Weights of a small self-supervised image encoder.
Model: arch resnet, activation silu.
Training: soap at rate 0.0037, 9500 steps, batches of 256.
Data: trained on patchworks of several textures, 72500 training examples.
Rows from block 3, named by matrix and row number. Rows with one number belong to one channel. Each number is 128 + 24 x the weight over the matrix's rms, rounded and kept within 0 to 255. All counts start at 0.
# convs0: first 3x3 conv, stride 2 (model.blocks.3.convs.0.weight, 96x48x3x3), inputs 24-29, a 3x3 kernel for each
# convs1: second 3x3 conv (model.blocks.3.convs.1.weight, 96x96x3x3, transposed), outputs 24-29, a 3x3 kernel for each
convs0.3 [112 140 155 131  96 165 121 161 112 130 147 100 109 126 106 118 151 142 144 130 145 125 132 141 118 124 147 145 116 119 129 136 120 116 130 138 155 148 132 118  99 114 138 130 130 139 149 140 127 122 128 142 136 138]
convs0.4 [154 109  93  83  97 115 132 145 149 122 134 140  92 140 130 100 155 121 120 138 127 134 113 109 129 149 152 159 134 134 125  55  89 110 131 167 133 139 124 140 133 118 139 108 116 119 118 122 105 155 139 118 111 103]
convs0.5 [131 179 104  96 122 164 110  88 143 161 130 127 116 156 123 101 105  94 103  89  82 138 133 110 160 145 136 110 150 108 146 165 123 123 119 146 135 138 116 146 123 133 106 118 144 115  84 142  91  94 131 150 145 111]
convs0.6 [132 134 124 110 162 159 138 134 108 166 160 129 161  75 141 151 149 136 105 121 140  99 128 120 119  79 120 115 128 124 129 130 154 141 129 118 130 126 125 128 124 127 127 117 139 136 159 129 158 114 158 131 152 139]
convs0.7 [114 138 113 105  71 102 120  74 100 163 128 157 139  71 118 193 112 115 131 137 136 148 133 129 152  92  93 105 112 129 128 136 101 134  81  98 173 110 138 145 136 130 154 146 111 115 137 107 120 106 121 133 106 128]
convs0.8 [145 146 133 148  89 163 111 159 148 120 156 135 143 153 130 119 138 128  98 108  91 118  95  95 112  88 119 133 134 136 105 114 135 139 136 137 104 124 134 110 126 102 115 109 107 142 132 150 116 131 157 140 163 151]
convs0.9 [142 126 106 149 117 150 141 132 140 115 141 144 134  98 141 145 126 168 122 115 124 138 152 153 158 182 178 129 108 116 140 123 143 133 125 130 121 129 116 164  65 156 155 175 171 108 141 158 140 133 148 131 142 115]
convs0.10 [123 126 127 129 114 130 106 123  86  84 130 120 134 136 144 143 168 140 132 150 115 137 140 128 130 121 130 126 123 128 122 143 141 135 130 108 125 141 122 133 131 158 159 141 124 129 127 138 123 128 134 139 128 133]
convs0.11 [212   7 212 187  37 203 155 161 101 106 154 147  97 149 144 119 135 138 111 113 173 123  96 142 120 115 142 154  54 163 163  49 167 157 133 136 112 143 145 148 111 122 107 118 162 111 160 107 127 118 109 112 157 125]
convs0.12 [ 75  82 151  45  84 128 120 123 182 119 149 126 145 133 125 110 147 163 134 132 142  91  91 138 118  94 137 141 152 105  76  99 130 134 124 145 114 129 119 139 133 149 127 137 116 119 125 110 126  74 151 129 118 144]
convs0.13 [ 96 104 117 117 155 119 122 132 132 142 138 119 149  97 176 148 151 130 130 137 118 139 114 123 137 105 120 154 134 153 140 125 129 138 135 157 120 131 150 133  87 164 141 159 182 118 111 119 128 138 127 127 153 120]
convs0.14 [ 97 112 103 125 130 114 106 122 120 125 148 143 110 143 124 136 111 104 109  85 107  89  78  68 127  66  84 147 151 137 144 124 123 124 106 107 123 137 119 135 158 124 126 118 147 116 142 130 129 121 125 147 125 131]
convs0.15 [115 137 151 126 152 142 107 104 137 121 147 196 137  92 192 132 168 207 131 117  87 122 118  95 137 141 115 157 133  97 120 133 115 117  88  89 133 153 147 141  90 156 134 152 174 146 127 134 116 155 130 135 142 119]
convs0.16 [126 143 133  98 120 105 124  95  88 132  76 139 128  99 160 130 124 160 119 121 129 121 147 146 131 163 145 131 169 132  90 111 150 115 104 101  98 142 139 129 115 163 122 124 149 127  98 111 144 141 121 142 144 140]
convs0.17 [143 115 122 128 144  78  96 111 119 144 159 118 151 108  99 157 151 118 120 120 134 143 117 110 140 148 131  87 113 129 123  98 116 119 110 133 142 140 149 159  82 132 141 145 137 123 131 112 144 131 158 134 133 156]
convs0.18 [132 110 125 110 101 106 120  82 102 114  92 133 134 134 166 100 116 124 114 125 127  89  75 107 111  69 102  96 109 126 113 162 116  97 128  93  98 115 131  84 122 115  90  90 159 116 119 124 130 118 132 107 113 123]
convs0.19 [ 32 231  90 240   0 182   0 255  19 107 111 122 150 112 116 131 125 141 130 105 154  75 151 106 150  74 129 155 131 133 163 112 120 120 168 142 113 127 120 123 139 132 147 109 140 220  86 149  40 190  89 223  81 171]
convs0.20 [151 112 111 126 111 106 103 114 105 127 133 130 112 131 109 141 116 109 121 132  94 127 126 131 118  81 150 119 145 105 109 188  66 100 135  79 137 106 114 156 131 141 158 112 134 119 124 133 143  71 120 129 148 116]
convs0.21 [ 85 137 130  94 193 143 147  93  79  95 126  93 138 140 138 122 133 139 112 109  96 143 138 122 111 127 134 115 118 140  95 181 140 152 129  80 116 139 126 131 141 122 105 138 144 136 131 122 123 112 145 132 124 170]
convs0.22 [121 146 139  95 110 158 143 133 131 131 148 109 120 116 101 114 159 140 146 142 143 134 131 136 142 127 112 122 112 121 117 151 154  95 146 153 128  98  98 112 134  40 118 102  63 138 117 123 128 120 119 140 131 118]
convs0.23 [126 133 118 161 146 125 129 168 151 131 110 130 148 161 133 127  90 116 131  85 132 109 115 138 118 182  86 152 125 115 129  95 148 138  94 131  90 105 129 134 152 140 149 112  98 113 102 122 123  78 104 158 205 156]
convs0.24 [172 121  90 154 103 128 141 163 123 134  89 123 151 129  94 159 118 104 152 159 145 125 120 164  98 132 141 105 160 152 104 124 146 120 132 113 138 121 135 141 115 125  97 131 115 142 122 124 100 143 145 132 130 134]
convs0.25 [138 131 129 125 115 134 109 103 149 150 118 132  90 135 134 141 154 163 180 114 131 150 114 123 123 118 117 114 121 113 145 108 118 116 128 126 136 135 136 128 130 104 139 121 132 126 108 141 118 143 134 140 135 105]
convs0.26 [ 85 158 135 101  99 110 132 155 121 145  84 136 107 159  99  97 159 147 116 161 149  94 134 194 139 115 163  92 101 145  86 113  94 109 105 105 104 144 131  90 116  98  84 129 114 129 109 108 160 137 118 144 127 124]
convs0.27 [118 137 138 127  55 101 114 139 141 147 119 160 107 133 124 145 125  86 152 103  84 120 132 160 136 157 156 135 147 165 130  88 111 145 130 122 130 142 121 135 119 125 134 121  97 131 110 115 167 186 142  81 167 122]
convs0.28 [152 154 142 113 146  92 118 104  97 122 139 127 132 137 117 118  95 135  89  99 103 119 145 114 144 130  94  94 127  93  83 107  77  96  91 105 139 126 135 106 128 137 120 120 112 119 111 124 128 162 119 120 125 127]
convs0.29 [134 132 100 173  96 126 150 133 148 149 135 119 115 117 135 140 155 133 149 191 245 104 121 155 125  75 104 103 143 128 132 120 127 128 157 114 135 125 148 121 107 132 148 129 134 133 143 164 116 128 141 109  91  94]
convs0.30 [145 148 132 157 101 126 129 114 169 116 145 112 116 143 133 139 150 117 132 111 133 125 129 116 135 105 109 146 160 141 108 112 123  97 111 116 133 132 139 127 120 114 146 127 106 149 129 142 122 155 107 127 117 122]
convs0.31 [ 91 118  87 119 128 110 153 117 121 145 106 122 100 123 123 101 138 151 167 145 119 149 155 115 176 152 130 133 127 134 128 136 128 145 119 144 118 138 116 125 105 132 143 133 122 115 120 119 140 121 108 134 137 128]
convs0.32 [ 88 255   0 154  12 255 250   0 255 135 116 104 146 113 129 136 100 150 140 104 114 113 120  90 140 105 121 161 152 152 159 103 133 119 109 139 117 116 138 150 129 113 116 116 117  93  36 164 145  66 219  83 140 121]
convs0.33 [140 129 125 116 154 111 127 130 126 134 141 123 125 154  93 156 130  78 148 144 131 122 123 147 122 141 139 144 119 126 108  97 107 119 159 125 139 141 107 129 136 117 143 157  86 104  63 106  99 109  91 107  99 111]
convs0.34 [115 206  76  81 195  90 109 161 131 124 110 171 152 109 130 124 107 126 112 136 115 105 190 100 116 179 105 108 131 117  96 138 120 105 133 140 151 142 131 113 146 155 101 128 125 135 103 146 159 107 146 121 104 118]
convs0.35 [160 113 100 125 110 126 131 121 110 125 120 181 127 122 163  93 102 104 145 139 102 130 134 125 148 139 155 101 120 131 117 145 110 115 106 131 138 120 133 118 131 142 116 117 131 131 115 112 143 118 129 124 114 133]
convs0.36 [149 123  88 130  92  84 108 149 139 115 151 108 165 124  92 129 130 112 112 115 137 108 154 155 106 109 136 132  97 137 137 143 136 138 124 112 139 171 142 125 137 136 113 109 127 137  91  97 153  79  83 145 114 117]
convs0.37 [108  81 123 126 109 156 116 140 157 122 109 121 104 133 114 122 109 128 111 156 167 140 124 111 120 125 121 136 138 111 118 116 121 118 115 154 130  92 129 110 140 130 129 125 146 160 126 152 132 135 119 125 137 114]
convs0.38 [111  90  95 118 115 120  68  99 144 101 123 106 121  99 131 148 131 154 139 158 144 145 138  90 144  87 110 116 119 129 122 142 168  85 116 156 143 137 156 118 112  92 166 138 109 117 123 142 111 126 145 133 132 147]
convs0.39 [150  99 109 121 143  98 130 105  83 128 126 128 122 138 113 154  83 159 117 117 122 105 134 108 100 121 143 116 101 121 130 118 118 124 122 145 143 110 134 120 127 100 155 128 102 147 144 118 117 138 129 133 118 110]
convs0.40 [106 112 130 127 113  98 121 110 109  82 117 125  95  94 100 150 144 161 131 129 118 147 114 115 124 127 119 133 156 125 130 139 148 110 109 118 127 129 119 110 125 132 130 133 141 124 125 129 122 128 108 122 113 124]
convs0.41 [137 135 148 107 136 102 102  80  78 140 127 138 146 134 134 158 141 121 147 167 168  98 135 154 100 118 156 135 108 136 130 125 125 138  91 125 135 108 142 131  95 134 125 145 144 103 115 141 138 140 119 175 159 133]
convs0.42 [126 115 124 157 137 158 115 109 117 148 111 121 111 124 151 171 142 123 150 114 117 110 118 130 166 154 132 128 108 130 127 162 149  88 100  76 121 107 116 116 134 141 132 171 128  85 105 100 136 129 123 157 131 108]
convs0.43 [108  87  92 124  89  77 143  96 111 162 141 111 144 137 107 117 156 156 163 146 150 133 114 128 152  93 116 132 100 109 106  92  82 155 109  98 115  90 135  82  80 125 129 135 174 154 123 128 139 155 122 133 155 144]
convs0.44 [114 123 146  87 109 126 113 115 116 136 152 149 125  62 143 151 144 109 116 151 138 137 138 141 147 154 151 135 142 136 135 104 109 118 124 103 120 136 101 135 147 150 135 150 122 136 128 137 127 103 126 110 161 151]
convs0.45 [136 127  94 137 101  90 115 155  96 159 102 159 165  98 144 126  96 147 116 130 111 152 136  88 134 153 103 138 113 119 147  88 122 112 133 152 157 144 161 127  99 103 124 145 148 125 151 110 137 123 114 127 113 123]
convs0.46 [135 116 135 139 150 158 152 145 151 161 107 153 131 110 140 144  93 127 137 121 123 141 124 133 142 129 128 129 112 122 106 125 135 121 143 124 119 103 137 110 123 128 124 150 122 119 129 134 134 122 107 135 136 123]
convs0.47 [164 157 124 141  99 107 108 121 116 117 114 119 110  97 118 120 126 152 173 146 131 131 135 112 128 109 120 108 107 151 138 146 154 121 108 112 153 143 115 116 119 124 135 126 137 166 123 124 166 134 158 108 158 175]
convs0.48 [110 132 130 159 152 134 107 101 146 118 101 111 138 148 106 147 132 147 155 143 134 142 150 142 127 132 105 107 132 123 122 101 118 133 148 131 140 111 137 133 172 135  97  90 121  99 116 101 118 136 132 112 152 128]
convs0.49 [142 110 120 144 106 106 156 121 133 167 104 121 114 134 123 112 139 130 135 135 116 112 134 109 140 153 115 161 113 164 151 100 119 141  82 128 171 137 146 147 116 152 146 115 134 137 112 120 109 137 125 130 115 113]
convs0.50 [135 155 114 130 135 145 147 120 126 139 127 125 124 110 130 120 110 144 142 149 109 114 160  90 157 144 145 130 131 116 104 138 112 132 132 102 150 130 120 117  88 113 116 100 145 118 129 136 156 123 157 144 131 156]
convs0.51 [109 133 125 121 108 148 125 124 144 149 120 131 110 120 140 132 141 136 135 108 104 124  96 128 125 149 151 133 126 149 144 133 138 147 130 149 131 137 127 162 143 152 125 121 122 113  86 103 101 157  71  96  62  91]
convs0.52 [150 144 141 129 130 117 117 127 119 117 132 125  84 161  97  97 122 108 119 135 147 108 136 169 120 133 163 133 134 126 108 128 115 131 105 113 144 162 126 120  44 184 125 152 163 121 112 143 114 121 112 133 138 122]
convs0.53 [135 106 173 187 132  96 179 109 117 127 134 168 112 105 152  96 113 134  84 136 112 139 127 101 164 114  99  98 148 119  77 141 176 136 139 144 129 105 132 130 100 116 121 118 115 139 125 118 152 134 113 158 132  71]
convs0.54 [127 147 138 150 126 122 101  99 134 130  83 108 130 151 134  92  90  71 134  93 105 109 128 102 117 115 119 127 147 138 115 149 127 130 157 181 121 117 139 138 124 145 122  90 125 132 129 101 121 135 142 133  94 133]
convs0.55 [115 114 116 110  93 115 141  97  91 118 121 140 113 112 154 153 172 179 140 118 122 144 129 129 136 141 153 116 133 132 131 130 133 112 134 145 125 132 136 112 120  98 117 140 146 128 140 118 121 128 135 126 161 130]
convs0.56 [106  77  88 129 131 106 146 130 157 136 132 132 125  91 160 113 120 137 119 176 126 131 110 137 130 116 120 125 101 120 137 116 120 155 160 126 113 109 101 135 136 107 115 100  71 124 121 135 134 123 138 134 140 148]
convs0.57 [149 164 166 195 139  86 151 129 147 134 115 136 136 135 159 110 140 149  99  92 124  90 131 129 134 136 124 134 120 134 141 139 143 115 118 117 114 104 154 146 166 156 119 142 119  74  93 112 120 140 147 157 165 170]
convs0.58 [134 138 127 149 136  97 141 119 133 160 126 122 150 110 128 155 151 123 113 128 135 100 113 138 131 132 119 134 182 150 135 110 174 138 173 172 164 139 141 139 107 127 156 135 157 132 122 150 125 131 131 143 139 138]
convs0.59 [190 123 117 143  88  97 130 146 134 123 119 129 120 144  92 154 141 106 114 120 138 121 123 124 129 138 116 145  91  82 126 154 120  72 146 121 124 131 103 129 112 128 109 145 121 118 152 126  84 123 158  99 112 156]
convs0.60 [106 137 151 113 120 123 134 118  91 140 135 170 149 143 140 122 133 117 142 150 128 138 146 119 162 106 124  96 118 127 118 145 112 128 117 128  95  80  99  87 177  55  92  61  63 132 151 143 129 110 134 112 123 139]
convs0.61 [ 99 125 131 136 125 113 145 135 100 149 145 139 136 156 118 162 126 104 128 131 121 145 141 186 156 122 119 101 125 110 122 112  91 136 155 107 134 126 125 121 114 126 112 117 148 126 136  88 116 139 133 128 120 148]
convs0.62 [132 109 147 144 110 146 147 149 124 120 145 133 141 122 103 150 125 172 137 132 156 117 106 137 152 153 138 134 164 120 128 150 120 150 134 100 140 148 135 164 156 130 161 149 173 144 152 162 134 119 125 107  94 134]
convs0.63 [146 136 149 114 102 152 149  67  95 130 154  84 144 142 124 158 132 125  95  94 159 111 116  95 162 117  85 154 136  89 162 139 106 135 154 140 134 132 116 121 152  98 140 148 140 116 138 193 117 102 189 127  85 119]
convs1.3 [ 83 138 122 119 122 153 138 111 109 124 126 159  98  57 160 126 106 103 114 110 114 143 130 130  96 101 126 106 183 128  95 117 170 152 129  97 142 139 139  91  89 165  89 132 125 119 120 127 169 140 160 127 127 130]
convs1.4 [148 137 113 125 105 149 136 101 136 115 145  83  76  85 115 152 177 188 107 131 135 115  59 108 136 155 102 128 148  77 112  47  98 100 111 166 100 138 149 125 151 104 104  60 104 127 137  97 121 112 123 136 115 134]
convs1.5 [135  85 137 164  98  82 135 174 100 128 142 107 103  47 133 112  95 120  97 120 119 127 174  98 116 132 113 116  97 150 111 116 140 116 148 136 132 128 109  88 133 200  99 143 149 142 144 120 135 107 104 154 122 103]
convs1.6 [124 105 128 130 114 122 135 141 135 132 122  88 136 102 117 123 143 171 137 112 141 117 118 138 124 140 114 152 164 124 150  93 125 132 131 158 138 132 135 126 130 126 136 142 120  97 127 148 142 120 103 160 144  87]
convs1.7 [120 128 147 111 130 139 115 117 121 154 186 131 147 131 186 114 135  78 116 124 109 142 154 115 130  99 111 130 121 144 151 130 149 116 114 155 132 135 159 137  70 115 161 160 162 115  95  91 169 123 148 118 108 154]
convs1.8 [127 118  82 151 168 119 121 139 124 115 122 135 145  75 124 165 103 172 123 152 142 130 157 134 145 138 114 131 111 129  89 145 102 166 124 125 110 127 101 114 130 144 118 117 111 149 139  71 110 146  92 128 159  60]
convs1.9 [136 101  91 106 145 135 136 151 139 148 119 160 135 132 129 137 168 144 131 143 154 133 173 135 131 112 127 118 121 118 121 106 133 129 100 115 119 173 144 141  99 138 124 104 119 115 121 127 113 129 100 116 152 169]
convs1.10 [133 115 145 119  93 117 152 143 126 163  98 133 132 109 141  80 128 162 141 110 127 129  88 118 103 110 113 127 121  71 185  99 103 126 147 153 117  70 133 123  58 151 144  58 156 121 156  91 100 129 169  85 100 148]
convs1.11 [106 150 128 113 119 127 102 110 161 135 181 103 131 128 124  90 130 173 110 142  86 139 137 137 123 130 118 134 121 136 142 135 145 154 116 160 142 121 139 103 146 108 110 107 133 134 110 105 149 139 135 129 125 122]
convs1.12 [111 164 144 136 176 186 177 125  93  91 121 105 111 114 120 125 127 182 119 126 116 115 119  96 115 121 102 115 137  99 141 142 124 112 141 121 152 123 119 137 102 145 103 153  97 106 159 113 144 147 144 150 145  98]
convs1.13 [110 143 118 122 146 103 127 188 126 122 107 147  81 142 147 134 155 160 126 140 134 117 108  96 132 140 157 106 107 136 118 131 111 137 137 144 147 141 101 114 134 138 119 156 138 168 145 122 140 104 137 110 113 121]
convs1.14 [100  92 112 142  88 106 121 174 134 138 103 147 128 130 138 120  87 124 124  98 109  91 139 119 124 135 106 121 149 151 109 104 154 117 136 124 118 141 110  98 141 116  92 111 112 122 125 116 120 172 106 139 132 157]
convs1.15 [119 133 153 155 123 151 130 106 139 113 109 154  82 146 115 121 132 152 134 120 142 116 118 115 133  99 136 119 124 129 120 120 158 153 118 142 114 139 113 124 110 132 153 130 124 124 123 138 154 125 177 160 170 138]
convs1.16 [129 123 125 138 160 135 141 124 135 118  94 142 193 140 118 176 153 158 117 110 111 139 135 108 128 109 131 120  86 100 110 118  66 144 153 124 140 160  93 125  76 130 156 105 133  87 116 166 109  96 194 124 170 200]
convs1.17 [ 96  89  97 124  83 127 156 122 121 122 101 155 107 108 150 133  99  98 132 136 160  84 104 154 122 122 101 127 137 129 158 121 127 147 136 139 126 173 116 185 136 118 139 171 145 137 136 122 112 153 100 110 114 124]
convs1.18 [153 183 142  98 141 150 122  67 133 131 169 141 127 143 140 129 149 118 147 179 139 143 160 179 127 152 141 131 129 112 114 119  84 146  92 150 160 124 144 133 121 139 108 138 115 106 146 144 125 127 125 139 128 129]
convs1.19 [129 107 105 129 122 132 105 105 126 120 121 135 147  97 115 129 116 147 146 143 157 115 124 128 137 132 104 126 128 102 136 106 123 106 129 116 108 114 121 146 123 135 137 115 115 128 126 145 120 130 107 114 127 101]
convs1.20 [114  83 107 147 127 126 133 128 114 183 152 138 178 168 114 133 111 130 145 115  97 130 116 131 134 125 130 144 109 125 141 135 124 153 152 124 143 107 148 120 164 134 162 163 117  80  96 154 138 107 110  85 120 129]
convs1.21 [116  88  97 129  90 108 163 158 133  95 135 149 122 149 151  86 132  75 122  72 145 117 172 139 136 105 114 150 130 124 105 150  97 116 125 141 124 137 135 130  89 122 117 126 135 101 158 156 119 181 129  94 120 150]
convs1.22 [146 134 143 103 142 135 109 121 130 142  93 117 154 121 127 163  96 160 138 135 117 107 146 136 141 146 148 130 107 144 101 107 112 105 136 134 132 143 154 141 148 143 159 117 156 116 122 134 135 111 130 139 143 109]
convs1.23 [163  27 129 155 149 130 185 193 139 139  88 186 127 157 131 137 102 154 114 138 126 128 128 105 110 112 145 129 118 121 121 155 130 117 128 171 162 126 109 120 160  90 155 137 129 100 121 118 132 126 127 121 147 156]
convs1.24 [126 118  91 156 133 113 138 196 123 165 141 121 125 118  91 130  86 132 155 157 164 160 136 144 152 130 143 124 146 140 121  97 114 135 138 125 119 108 153 131  96  93 162 110 110 109 138 144 135 104 136 113 129 160]
convs1.25 [132 132 122 106 115 108 151 135 119 122  79  82 108 104 139  92 124 111 125 129 121 163 118 147  98 105 140 101 113  78  61 106 217 168  72 116 118 118 112 140 187 105 176 204  70 151  80  85 167 120 123 124 104  89]
convs1.26 [130 114 125 128 128 141 110 141 135 118 185  94  94 123 141  70 176 140 134 132 124 127 180 132 152 150 116 136 120 117 170 214 154 118 138 125 122 111 137 175 145  60 123 138  97 126 117 163 162 132 159 121  87 135]
convs1.27 [115  83 101 155  75  80 156 152 124 133 109 108 138 138 121 140 127 117 102 107 109 109 150 112 142 111 121 134 132 139 143 104 149 112 150 139 117 138 148  71 149 132 129 135 115 131 146 119 116 105 114 103 128  89]
convs1.28 [ 96 151 119 129 110 115 152 152 137  93 145 137 135 130 105 138 112 106 153 169 168 152  96 163 150 142 158 140 125 118 115 213 103 152 136 134 153 110 129 137 134 122 123 108 159 121 128 106 132 128 118 101 119 121]
convs1.29 [118 101 127 132 158 105 147 128 113 122 154 147 128 107 100 164  91 144 115 164 132  98 137  94 113  81 130 104 120 133 142 150 107 140 162  81  89 108 103  92 128 136 111  84 111 154 136 165 104  98 159 138 127 187]
convs1.30 [143 127 131 108 143 132  85 137 133  77 104 113 153 149 162 162 138 173 122  98 133 145 160 123 106 111 102 130 172 111 139 206  90 136  42 100 130 129 115  96  76 129 119 128 156  92 121 144 136 160 154 120  82 173]
convs1.31 [127 140 131 131 162 121 105 119 139 153 138 152 169 116 124 150 151 131 108 110 100 135 105 108 121 107  98 133  95 119 137 151 114 132 163 128 146 138  95 168  86 110 123 115 136 123 136 106 160 152  80 143 120 117]
convs1.32 [126 136 157 120 127 130 122 144 151 108 131 125 139 148 120 132 182  82 104  97 138 116 139 102 162 140 114 108 126 136  90 130 129 140 114 131 129 116 145 100 144 125 134 117  97 131 130 164 130 128 155 132 134 167]
convs1.33 [157 149 172 113 123 129  96 109 136 127 106 165 156 137 134 131 145 160 142 102 133 106 141 118 150 138 133 145 120 147 138 133 126 100 115 168 139 110 141 115 121 130 176  98 200 175 113  98 141 110 126 142 142  72]
convs1.34 [134 103 116 149 106  95 148 193 118 144 169 127  97 194  70 138 123  93 120  88  95 125  66 129 115 133 142 121 155 134 136 114 128 186 134 131 141  98 122  87 125 137 105 161 148 154 128 159 136  87 137  85 132 139]
convs1.35 [ 96 112 109 145 139 134 117 120 124 148 140 130 145 167 115  68 101  90 119 121 131 133 119 114 137 124 100 131  83 150 151 191 125 124  60  74 125  71 113 123  59 113 125  94 159 122 132 116 164 146 114  67 196 135]
convs1.36 [114  95 126 177  72  89 160 219 103 141  99 131  93  72 119 119 118 153 153 143 142 116 180 157 157 119 130 140 158 141 104  81 121 126 125 117 147 138 123 102  73 136 146  92 135 183 113 141 160 121 107 143 116 150]
convs1.37 [134  35 112 114  95 112 174 155 114 104 138 133 117 163 200 148  85  73 126 126  97 174 181 106 141  90 127 157 110 106 123 102 147 144  98 158  99  93 151 124  48 104 128 121 147 125 191  85 132 117 106 108 112 129]
convs1.38 [121  93 154 111 137 113 138 157 114 130 103 134 115 193 154  83 109 147 136 129 112 144 151 165 135 145 136 150 137 110 155  98 118 122 112 148 156 114 124 172 189 133 108 122  94 105 149 165 171 176 196 100 126 199]
convs1.39 [122 121 145 117  90 127 150 135 115 106 181 126 119 119 168 161 135 137 133 152 117 135  99 141 119 122 128 113 130 122 124 129 136 112 144 122 114 126 139 162 103 127 108 107 131 131 110 137 154 139 121 146  98 119]
convs1.40 [166 200 170  81 131 136  75  41  91  96 120 140 106 173 135 133 133 128 131 131 167 106 114 121 136 108 140 151  99 142 117 163 181 131 130 135 114 118 113 148  81 139 140 155 129 143  99 116 131 134 156 139 168 121]
convs1.41 [118 193 143 113  90 130 105  66 139 152 111 139 120 121 148 105  99  92 119 128 148 136 127 110 154 148  98 136 142 166 158 143 116 151 120 133 131 103 107 164 145 183 135 127 112 111 107 118 125 120 152 110  88 155]
convs1.42 [151 122 133 104 125  99 151 132 148 150 139 146 176 132 126 141 143 201 162 166 150 161 152 164 108 148  94 153 101 100  97 105 106 107 117 124 175 167 132 168 170 188 122 117 152 152 115  60 149 191 232 153 158 147]
convs1.43 [162 132 140 100 158 122 144 116 127 154 134 128 148 125 119 123  97  92 120 150 141 118  49 144 126 147 121 123 129 158 170  59 163 119 111 154 131  87  92 146 105  85 130 113 109  94 120 120 123 148 110  91 128 136]
convs1.44 [127 100  97 159 133  89 147 152 135 164 129 129 161 115  90 117  93 152 110 131 156 144 125 100 138 135 129 133 110 122 114 121  94 123 104 136 153 103 128 108 134 152 128 165 135 160  91 164 120  68 131 119  95 130]
convs1.45 [156  86 121 127 100 107 158  99 120 130 163 123 124 107 143 134 148 144 106 149 100 122 175 124 121 141 120 155 128 113 106  90 121  98 166 161 131 136 146 157 104 211  98 106 149 118 116 204 118 111 179 110 104 199]
convs1.46 [154 118 120 126 109 120 128 159 151 144 152 122 108  89 134 121 145 161  81 135 137 148 124 141 131 113 115 128  64  67 151 184 106 157 142  98 105  85 137 117 119 116 128 142 152 131 184 162 104 142 169 159 144 120]
convs1.47 [144 130 141 123 137 169 115 104 111 182 146 115 166 164 103 137 143 125 136 144  89 145 141 131 138 108 122 124 126 107 106 204 154  95 183 129 140  88  87 120  86 140 144 114 122  96 115 172 138 127 147 141 142 110]
convs1.48 [142 108 135  93 110 102 155  99 107 157 128 154 159 163 142 147 121 143 114 149 123 122 142 135 127 122 130 133 103 118 127 116 140 156 132 160 110 131 117 102 220 192 125 115 115 162 146 178 170 130 162 131 130  98]
convs1.49 [102 110 115 132 135 123 117 120 136 148 191  96 125 181  59  79 101 125 144 131 151 142 129 145 123 141 127 106 109 120 136 144  96  98 108 111 133 156 118 116 177 123 142 211 145  91  91 127  94  97 129  94  88 125]
convs1.50 [116  85 101 146 130 105 109 138 129 113 120 127 113 113 184 137 200 171 125 136 138 122 138 117 145 150 142 128 139 137 139  56 154 127 201 137 128 101 126 123 136 140 133 158 148 108 134 124 162  85 104 166 127 101]
convs1.51 [140 117 162 145 119 143  99  90 157 112 110 134 136 109 143 114 115 111 101 141 134 117 170 128 101 153 139 118 148 153 105 142 122 124 130 114 152 140 143 108  82 166 131 144 121 151 156  94 154 108  57 151 136  71]
convs1.52 [142 103 143 110  96 114 144 131 141 148 116 115 159  94 112 118 138 125 138 129 133 147 130 108 126 143 113  98 134 138 160 123 151 113 106 138 169 148 135 139 139 186 106 144 131 113 102  98 135 159 138 119 119  91]
convs1.53 [179 138  77 186 161  64 113 200 182 154 116 127 109 106 141 157 121 125 125 130 114 121 117 141 110 138 142 122 112 121 129 149 151 123 153 107 108 149 104 143 173  97 134  98 129 156 110 128 134 117 136 146  81 118]
convs1.54 [106  90 133 121  87 117 166 164 111 146 144 143 153 109 114 162 124 104 143 143 104 119 114 110 152 118 116 141  97 100 128 125 133 137 143 131  85 155 136 145 119 107 135 126 126 140 133 106  92  99 137 114 107 109]
convs1.55 [134 121 125  94 173 142 127 133 118  43 130 119 123 213 212 110 148 167 109 122 106 137 109 149 113 155 118 132 174  82 115  90 167  83 135 147 126 200 100  97  87 114 128 127 135  94  85 106  80 164 156 120 122  96]
convs1.56 [150  91  99 146 126  94 139 171 155 113 139 174 104 105 157 125 127 164 115 130 116 144  98 100 175 150 138 105 125 130 113 156  97 132 102 139 108 138 121 137 143 120 158 121 138 155 147 161  93 134 108 144 132 132]
convs1.57 [129 133 102  84  57 138 170 167 158 132 135 112 131 137 104 117 134 150 123 121 138 132 159 133 141 151 140 137 141 144  96 112 119 126 134 124 122 108 128 127 139 111 110  93  92  87 126 100 138 167 171 120 151 130]
convs1.58 [142 110 114 109 107 144 173 162 163 134 106 140 172 132 120 104 125 141 124 114 137 126  95 149 116 135 140 101 133 108 133 186 120 139  79 117 117 136 130 114 164 117 130 144 142  90  87 139  91 123 189 131 128 201]
convs1.59 [132  94  92 171 127  76 155 172 102 107  94 113  80 130 109  88 124 133 111 119 132  88 146 143  88 122 128  94 105 139 129 140 143 128 150 119 107 115 144 151 118 117  89 135 134  99 114 136 103  92 142 120  96  99]
convs1.60 [116 101 110 131 116 116 150 172 155 163 137 100 146 144  95 106 114 115 132 122 151 123 139 164 138 129 124 119 149 116 157 124 138 127 127 125 158 146 123 159 151 132 107 109 128 126 110 104 103 111 139 128 118 124]
convs1.61 [100 124 134 140  97 133 139 178 137 122 133 180 171  38 162 136 120 105 113 160 145 138 128 133 144 150 123 145 130 131 109 108  81 139  81 114 159 137  50 130 245 126 139 138 153 139 134 129 125  80 145 119 154 129]
convs1.62 [147 135 108 141 128 112 117 151 110 129 148 114 124 155 140 138 146  90 114 145 106  99 153 137 136 161 110  98 122 112 118 103  88 116  80 119 145 129 136 123 134 113 100  68 118 111  85 114 155 151 186 141 137 205]
convs1.63 [105 115 102  75  12 114 169 117 115 120 126 139 150 121 152 127 139 154 144 124 112 134 150 125 125 148 117 127 161 114 121 154 103 131 102 126 107 138 116 118 119 115 144  85 145 122 153 100 114 151 138 134 156  92]